Weights of a small image classifier.
Model: 32-pixel images, arch convformer, norm rmsnorm, activation gelu, patch size [2, 2], widths [64, 128, 256].
Data: trained on drawings of small networks of dots and links, 20.0 epochs.
Rows from block 4 of a small image classifier, named by matrix and row number. Rows with one number belong to one neuron. Each number is 500 + 40 x the weight over its row's rms, rounded and kept within 0 to 999. All counts start at 0. Numbers have three digits each.
After each neuron's rows are labels from the 100 images, of 14976, where the neuron reaches its highest value: "top examples" is what is common among them; "peak on" is the class under the peak. Only what is clearly more common there than usual is listed. The data: drawings of small networks of dots and links. In brackets: how many of the 100, against the usual share in percent.
# fc1: MLP up (model.blocks.4.mlp.fc1.weight, 256x128), inputs 0-63
# fc2: MLP down (model.blocks.4.mlp.fc2.weight, 128x256, transposed), outputs 0-63

fc1.11:542514482447509467461510581536491608564570497454445572513455502464452555498558500483489540478492499512473445453523441493513461503419472541519474506465504573545462485478504479534424489501584493
fc2.11:468477417513502475492556492428529495544511447478517523482432547446461460509531536399493524471578463421476511491499488476558446524507583540409577473416563507441479516553504512488495494488457480
top examples: nine dots (37 vs 17.7); white dots (25 vs 9)
peak on: dot (43 vs 4.1)

fc1.60:525489527524451523546473512453517445431526501543510487507539512514460572513542543508449468525465470544511504512497413550532593436480560545489448503454506486553530524489480525493490486470485507
fc2.60:527539515437474512527500525513500529532538429436496491443474424579544439518483545448473564498522536465443500424533494488604484501542532507503563458473505529451396474485454521466505514551544492
top examples: nine dots (44 vs 17.7)
peak on: dot (93 vs 4.1)

fc1.222:510464474492494482500495517444501435516493587528471489528514538499529543543533480517473466485502471518478546531573509500496458478499503574513484543460535476528490430535432545437471549526530515
fc2.222:526475518485529496575493485503516525513527412453439466381467529471464565516477564437488448537480513551470502488518459455512522480490533530524432464420538530438414564490523510513537447490536495
top examples: nine dots (50 vs 17.7); black dots (25 vs 8)
peak on: dot (98 vs 4.1)

fc1.226:535478557405583501487532499493542449410454518482470542526476522518425429457537487538488469498524440450441515439449408509464476515563497519537536496453538500504508466539502439459500507520519516
fc2.226:505455543525551508437489463441488519534483494445490498528498531515541455550457514550509507531520570549536522482531573396490506494520427515525510538544579464491535490498490502509488477485507497
top examples: white dots (75 vs 9)
peak on: dot (76 vs 4.1)

fc1.135:475500564495507526479494439501503533471499472477474461575452465567565453424510616513505478546488505495532496514511516507395461553436468481480532591475470504474482477422498529452508430516501531
fc2.135:498547506516518488460534499454532517509527521483469429426525480475493555498479392472463594445448457581498535435539454429568582483497507488566524444572563502522460548489490456449460547485507495
top examples: nine dots (50 vs 17.7); complete (45 vs 11.3)
peak on: link (56 vs 3.8)

fc1.48:518456483553532452522486459455503489529504475515479480575514581554541438564473541556501539512564507494429510555517571535489502516496511492461516481461532540493598507506445487477495480497456586
fc2.48:510507521443484503456471495503511573427486508597475521430507453541464568464497489487510507495446508439570510522417468471532470508457503503492463443502536533539426494484443434512444546497499487
top examples: black dots (70 vs 8)
peak on: dot (44 vs 4.1)

fc1.148:490522523574456467529510504480503549513504513414534487484535475469497527489518497513444505511456522438434530479499540476544501488521460557564538499449548493486509486487485498428520531517430497
fc2.148:481462467482541505468496480498524473504451428568510520502497561525542591556514561502490497454523448447492486546518462525491527486497554425408468621529549477549469525508539494475483506452543443
top examples: white dots (38 vs 9)
peak on: dot (71 vs 4.1)

fc1.181:504522425543378464533533534468518541476481438490512423467524423507474514508506463531478548572467558536470475533475462542405463492518509508486455539491458507605430555549508487492555490478524506
fc2.181:500495555435573507470528518500486488557545530598497468552532607438483606408434504481512440466487459482472485507475548530553507502480502525570584456479531513446527455477443517502485539465524486
top examples: white dots (47 vs 9)
peak on: dot (69 vs 4.1)

fc1.161:510458489446470509579539437483520468540545533494485463531473506506491533512511571502531447509577479492482498475437542541537495527434566563571459474437508548480524471565505515533500497544520543
fc2.161:479515495502544546572485490534488541518497489554535474489495519464517496481505505528537456465493458550498497527572489507491561499540465515457480535531503486521494596490447543500515462479520512
top examples: black dots (49 vs 8); grey dots (32 vs 8.3)
peak on: dot (71 vs 4.1)

fc1.74:563440545534468443575564527514508523464435508548518471551599459498486564525460510484472474443522548506507483551493486495469465456604579409478504493437530503503456545555504481536496536542436483
fc2.74:494533574491558474476501505468526489546563473427490489466447539503523477479491499486509539508522394434513400473425542512507542515487511520410511485440505484480433529517522532476488487521547486
top examples: nine dots (42 vs 17.7)
peak on: dot (90 vs 4.1)

fc1.120:491483516557476470483556516568428453547575504451508487485546455507552510477443577485511525506445524505477551442506420502459513562510440484555525625485430453486494472488538538493535531451471498
fc2.120:497517519436467492515518569487544514460475465563436481544490525505470490538480494490549486515502461466551473518501478510545443463480540456515434493502498538541581527530507476503477475488425509
top examples: white dots (65 vs 9); grey dots (33 vs 8.3)
peak on: dot (36 vs 4.1)

fc1.112:552469531478372450595489518490520500530470529555548404460509526510427562485519477575486552531467425560508510516444443513522515499534500525449513512450491505458496463545511509474483490439444488
fc2.112:480490503507530513400503545555488482498493516508540485458517527514498519517462555516542481521525508452386489515518504478475530483425509499507496476401521485551549426550460522512547479526567501
top examples: nine dots (55 vs 17.7); green dots (34 vs 8.5)
peak on: dot (99 vs 4.1)

fc1.132:459530583495526438429504513503432466515473463475431532508557521455486492496506541510524537478482492456485513462461494472493475498528483518462441505455471469431510470553454513508458541450428489
fc2.132:476533527522469501476548511436505530553502480538522386499459488532482547519497555418515496528469503457449525517525541498507533482506544475475545541475581514525536594525551543517487489515531497
top examples: white dots (53 vs 9); grey dots (36 vs 8.3); complete (28 vs 11.3)
peak on: dot (97 vs 4.1)

fc1.35:534451497490478458555517482462462514506477483545458534501549480533523562522427480552449530498519474489558411501507418546498502493530586449445487519459462545439465473518471466474499483467495456
fc2.35:497496466472452584450489565519524495588515416540459453469479483482501468454500533458487467468507564519530574491496465447518583503507421565463467479393517461482446515487522508452467549495500502
top examples: complete (31 vs 11.3); green dots (25 vs 8.5); teal dots (25 vs 8.6)
peak on: dot (100 vs 4.1)

fc1.106:472480557509537477455412588482407501561545558538481556513537518456512535472447476479522483475517517507502535465460560474490504468542458523508489435421504432548531476494524501432496507446496491
fc2.106:486502542442515471447545468542510467537446403472458511439534481580503457545529508530470478522507448487455448526487537498440485500526511549441522546425501527496538498528473513546523521477442467
top examples: black dots (34 vs 8)
peak on: dot (60 vs 4.1)

fc1.192:459496476532475528454461508470524437549504466506525612479453529455477555518456489483454504495525500507528505454521522567574533512484488503480539448447495404578503513519551471494509543498471468
fc2.192:491482440446489514551523491533520495511549488580504443462517512549538411494428518490494504496504546459535508541440497506522467500558583519504448524436405412509496478595467484515474544496499492
top examples: white dots (36 vs 9)
peak on: dot (54 vs 4.1)

fc1.121:521461474457517506519465534582534448565478540580487489517570489555482497516502474464533456492441477499524497490530478504505490474512407479487538352529544537508534447542519541475511496529459480
fc2.121:491499484531455531521486475467550549437489481505536510486474464481488519486529518540535539473507479519507489473500536554550519492459578593442484619497497495480434611486585509494462533524491462
top examples: white dots (62 vs 9)
peak on: dot (44 vs 4.1)

fc1.72:408583541489546525541500531530525490555508481544571511478493500509447539494471517448538508498505484502473431493469451504496480481506536524526495515516555570498517517547505491523506490519479504
fc2.72:549494498481470483593495456475520521438497435594479459521443517488501492514513556545483428542491519462537550504504521502514515487496505572422514483532539505490424474505524549467454465545498534
top examples: black dots (35 vs 8)
peak on: dot (67 vs 4.1)

fc1.99:531504441520546478482533523531464547558597517479449485505496508534461556500501546528534536447522474472543487562473437494546504547421477509513471461455439487495544415539485482536485540521528479
fc2.99:484506402468467488515481471440511486484507456504512565435486491493514460441469499430540527530506405465401459502465495502519414500473591535453554484450534563495459536501496521495505487505468491
top examples: black dots (50 vs 8); brown dots (34 vs 8.3)
peak on: dot (61 vs 4.1)

fc1.47:506467522537531467481517498477488413528531549482521521540524513532544507486494564498534531542570545469427475538541492584515500487499549525458524452444446465470520537566459529545553481479455521
fc2.47:505462490489410478456511498433486541468466499436476495491455463495477492531498507503508476495474508508534504540470509519459503492525507528504409490456524518603499511487513474551471549449531528
top examples: black dots (79 vs 8)
peak on: dot (45 vs 4.1)

fc1.210:426539556486464481451488471494527501514513500441520405493504483586507552499493532481566489527472543511541581507493541426523543481493556517531483468428503500481535506486551521606510438528583459
fc2.210:483454525488502504501505502469533425533519517493497545511493509512494564484492504516511567522545389535449503478532513482494512518503466487539462476657512445504483501498498479499509518519569493
top examples: black dots (38 vs 8)
peak on: dot (35 vs 4.1)

fc1.187:546513474483550526496484480506479455440496540527558508518541445476542487487483565371495462490460466488486495529541491489489492569535511530482562439471550446470523518462505525471498491518413558
fc2.187:519471431565521516482517565427540542506475397529453447475563524475519450504472538560513528522502523489542532528384518536527474485565457523515513545490506463450504525619499486484511521505483521
top examples: white dots (45 vs 9); grey dots (28 vs 8.3)
peak on: dot (84 vs 4.1)

fc1.78:458495566471522463577478548474491534467505568641549498544435505479420422497503531550505512462520545460534483545492473547482465516507527577497443489413470535514547437535434515548491466529513611
fc2.78:506516546524495493458473518460594458450453511403454479496501508467525582465522459455515489515496506583472482435455526586509513506512509417498500481438559538483424442467457497504558499503452495
top examples: black dots (76 vs 8); nine dots (41 vs 17.7); complete (28 vs 11.3)
peak on: dot (96 vs 4.1)

fc1.162:494546465454490505491499471490568500455493521472485468476512469524571451415537519462546436569466520491431539480535431418482454525508534477543462462436513528465527445491459492541536430521495520
fc2.162:484507552489462458497544520508431562501466455491487523477557606456517505543537498443485505511481505520473518468414486566511463503500455506426457505492491498458528536469478517529505540456462505
top examples: black dots (34 vs 8); grey dots (27 vs 8.3)
peak on: dot (34 vs 4.1)

fc1.82:479540495577538446454473441508486465434481550485527483472504526483478556474476527523485507540481548610533486449486548452511509503567580526550488422435488529559522479497532466502475528510480529
fc2.82:457474552453451525537474515455514497493527536537471578597525490441532501504462550437533547503440448470490490579458478550438471499540405487539524528521591510458479505523515491470463494514507508
top examples: white dots (35 vs 9)
peak on: link (42 vs 3.8)

fc1.110:523511493510444471545595473453548528496478406444460472485575494519532573519466515515494514553548528552501469520488515514470519511528552467446483480465425419498487495484521470472467537474450500
fc2.110:512535487491508585471472543512469519520552543573450427485512549422474489468455482518515458490487488446509577495533492579563481505517488546534499508447565496531455436498478464484478499446554509
top examples: white dots (64 vs 9); complete (33 vs 11.3)
peak on: dot (96 vs 4.1)

fc1.131:553573556474461434494537424440472489498565508418479428460492484410521511512445514425543526515480508505488512506512531440496507489560503562514487469488558479532491467510475489521516583542489531
fc2.131:481452474477617488524517543576503567520417480449500477520549547453493563506476553415502469501444502491504495545446470565461525485555474453440563581471523488509546485516533495474512476471469491
top examples: white dots (43 vs 9); grey dots (35 vs 8.3)
peak on: dot (91 vs 4.1)

fc1.122:489476493523457513514489448492487511442508456542474479501546464467463540525443563570459509539486534480531427545468476497512505498568622500414511531437511531541498460508458489473467542497538440
fc2.122:507505526508475511489515544514511529558495553492472494461490508499497513490500475529447506477557477559534542492608436519566473495517527568485532377407548526576456434489381491485474503527474517
top examples: complete (36 vs 11.3); white dots (33 vs 9)
peak on: dot (96 vs 4.1)

fc1.127:506500466482616530476475470522499598515541496501561498484477499553480574527501542475500539527574486499553463522440461532527474537574572576509445439468540530462534498465498553456521481452414495
fc2.127:489535525481433506549541563493479452504561413497408497577491551492516482456477502472518433438486505480466536555505521497486449493492464470443551531475500439461463499524477495527532514506436498
top examples: black dots (30 vs 8); red dots (28 vs 8.4)
peak on: dot (73 vs 4.1)

fc1.230:473533458431508568485424555576511569496489477474483498528470450458515513562487493526454421519417516586502466500542562557520556501515565530536484503450476460548489467496438497484516504427512475
fc2.230:500498572566426508455523556513502448498621457505454459572484527470468384505507483428517592440496498425518518475461426463433483515499465512498488489528459511452524552517510579513550508483533482
top examples: black dots (41 vs 8)
peak on: dot (39 vs 4.1)

fc1.10:580480535503515523495435497567478520526469541518447548480487537482444546462543565531543478458487589485476499534551514582522499498445500440487399519425480505530424513513511456454548545444542463
fc2.10:488429432502485504483541452415521547559428472465557522407575492457476538532530519486484532498494540457560555485508507443569523487528493554469549454439524484475468490524489494535504502526464486
top examples: white dots (34 vs 9)
peak on: dot (57 vs 4.1)

fc1.170:510583522526524516528513478578504544537526503503473531554514519519521520464471564532540488494540516509537415491509432480467524567449499484521428419445482505472529524614514494512519532486495527
fc2.170:458498473552445548511440493375459535486487461520459538431480516561479486486512543541510489487448562557514506546506480520457494498579562556467596485495545506514478509481493506439512479517526491
top examples: black dots (38 vs 8)
peak on: dot (47 vs 4.1)

fc1.26:477474516506549480534490435499543514452593578588536496522471473490448539507481543479524441499514452442460446486494546512442478538545607527536566452459531435432512446493490557480488509450516474
fc2.26:484527525484442459500555510485496519503436341465501524480515600526514482497501490505489519482475470570512532516452481509479509450469427538444498530464532507531525510485497493505468517498399484
top examples: black dots (81 vs 8); eight dots (54 vs 22.9); complete (31 vs 11.3)
peak on: dot (83 vs 4.1)

fc1.77:594468487461528505518491522526520515468503525485455475551497514501409539514489469440447504456492492553496488541526494430507466452518524484474536477472490597500539488464500535502416441527487585
fc2.77:470431503485438453517516453407490497457462558451526579488566466521503494519525491473501543529493462465514490429445512541534444500502525598477419474471424513404529522481531483488498508535478459
top examples: black dots (40 vs 8); grey dots (28 vs 8.3)
peak on: dot (70 vs 4.1)

fc1.118:550496479467503493555509557538496561540532496509495461435492557493466492435523444424500538494497510465443462451483500515492562486565576499477508426514570487515483625515486496530473524460492483
fc2.118:467477488492490526541486510537497455463460504534487507588529426494536540606433501537514472536535469508510552529475574494537455486488439493493507552457475454489540359492571535458472483566469488
top examples: white dots (66 vs 9)
peak on: dot (54 vs 4.1)

fc1.182:564514477512555517546458529469502550556504488570498519585446535551482440534473569515442499524552467511473484518547489519484441499499543440494480496433480479454527435526455496579440433517533540
fc2.182:542473529494442485498471502510492513492548524456449464421496522434469526461518462468522466514505458460483462499513421517534516508529489454532500453484558506481472546519562423478504522511453525
top examples: black dots (56 vs 8); complete (29 vs 11.3)
peak on: dot (67 vs 4.1)

fc1.247:541478465464504534532462516557536529432488512425484507443489513566471433533517538486472520541500526589465579438529561527501480469529478512461520528441434499429491552500459421499451545519490502
fc2.247:471540543599540497451464514427503460466558564454504488471483486426531526460512535590494480472481430523526489525537423516451492506451448517523534508490579494477497444515470531427452506505473536
top examples: grey dots (77 vs 8.3)
peak on: dot (41 vs 4.1)

fc1.199:446505509534422523531519575525443469485452448450477520525566516521533587524545498517520509477485491505562527425555525474510478538489564511478492514448493550553535555500464526556540510564514483
fc2.199:502473538454570517463545509423452516459525429616529483601514478483498518466473502491500483503488523411457512581562454484461472490455471493533493465459510513450502540424499497516446547546497525
top examples: grey dots (56 vs 8.3); white dots (44 vs 9); complete (34 vs 11.3)
peak on: dot (67 vs 4.1)

fc1.30:490464507523468502503416502488502569571545451504510531547558503495489456579520442591466546584492531449516495533473521486474598496542486470508564485480515452538474513507511448514495466489484475
fc2.30:494478488471553466503508485511527508454586509562428508525478520532489566508506561470511521490530559549495541470392547488544454526440593607485456532480531465504513547475502481481443512498440509
top examples: grey dots (60 vs 8.3)
peak on: dot (54 vs 4.1)

fc1.129:492571432536516521468502530559536480508559511484506437488508485568575511441503504466546463472539545509469491513536528474526489489364470502500468516487541476570535502506497517488527460560474506
fc2.129:535466465467470495486525475483476500474515464541515539464460530474458524454543577550432546519490522504550479526507543451524532513529451444415484515614524473537460549555608541499500466525486495
top examples: black dots (60 vs 8); grey dots (25 vs 8.3)
peak on: dot (31 vs 4.1)

fc1.64:515520509534471489507505482492505479485523454497535442464472520537478485468478462491543506540506524525521517524488518548544543516555539459548476505491550518515489477473578526544442496549487526
fc2.64:505480547462506463577452504491528475483529450468476519533521432475522495480459586468539455491546472474505515499552490453485486507539480482479579520533501546496462425457566470503490463561435478
top examples: black dots (40 vs 8)
peak on: dot (65 vs 4.1)

fc1.215:502457470554524523524517538478433599601468497568503541571488492485484514454495523530477429485460502454547509541488482557528496533418473496504525512462486514519444498499510493513463520517488458
fc2.215:487503492461501507450461512510484503477408457434514495491470473549517497488528420468551548472471419488464446521506495490458560483477478468487466512458515483497518552482574616504587459561510489
top examples: black dots (78 vs 8); complete (37 vs 11.3)
peak on: dot (72 vs 4.1)

fc1.221:410479515499492490516500505493531443533481469517456507505521476468517437438484455589528517430539449530497444511494455464457605459520587522453524540446548488548478488526449482489496408555504560
fc2.221:515466609481475466529534487466498572498561485506519389442504490486458474445469537440494501526503509460406541446514539572569469497557509505555530455445558526532415521484506518438489544499541522
top examples: nine dots (43 vs 17.7)
peak on: dot (92 vs 4.1)

fc1.28:481487470484459518437485501512527479549525451525507467569528506592434481547483518502465479540462501613468630480479479463494507559500528464513504449460521493494517459469485441519513535528513538
fc2.28:500466546417463592521463513508476473537518444445492576510526522629480545506478487459523519536505514494470530516521522505465511498529497486429519573647476513491477497495536412501584484483456490
top examples: five dots (37 vs 17.7)
peak on: dot (89 vs 4.1)

fc1.234:466454519502505485519538529513434479503498589623534454530544507437483545531474463571480430480503491503532545580522519488465521504529517499523508460440499547552496493540464555513460508481522512
fc2.234:531476527550514491469460483479525461477455464454482520474496506513497559534501536431517540553464489477441447448471506530537522503486522457460493485447499528450432446497623521507503533505506487
top examples: black dots (30 vs 8)
peak on: dot (94 vs 4.1)

fc1.49:435511528564397482552503508499506492426559468571466468454416459391470457511531449516519461496442491520497515496491520535558458502490476416519515538377484550465491502476502474537496510482486562
fc2.49:510544572507499534499499479497459501521445533438513532528534564578501478542546553500521556484499488539499486501484453485446495499420539559408470451585463475521523509506544524469519473493515500
top examples: complete (28 vs 11.3)
peak on: link (25 vs 3.8)

fc1.116:533521482472491514559474464516444447519489471484586437534489450492536516531538571498532451469546503494522404487476526504486529502436515342540509505420405419493486446485484505497515486471580512
fc2.116:487545512488478546455496538497514461488537600555493527509502487522571474460488513523501577507483468498513516478572447495536494489614426482548519478640494463519552517542482415474556489485486434
top examples: complete (29 vs 11.3)
peak on: link (37 vs 3.8)

fc1.254:487515537440548508565451504473502508553536525574448543528554553463502536587559493446557476491511472467494615509555522482453518454484468492562470518426486497422503503425500492539471513514510476
fc2.254:494495542582489506420512470589491536501529411406479425446432509500481536462527519510482434515473558483489457541467581596507559497539515469459506449504558529490401440537501512457492503489476509
top examples: black dots (41 vs 8); complete (35 vs 11.3)
peak on: link (38 vs 3.8)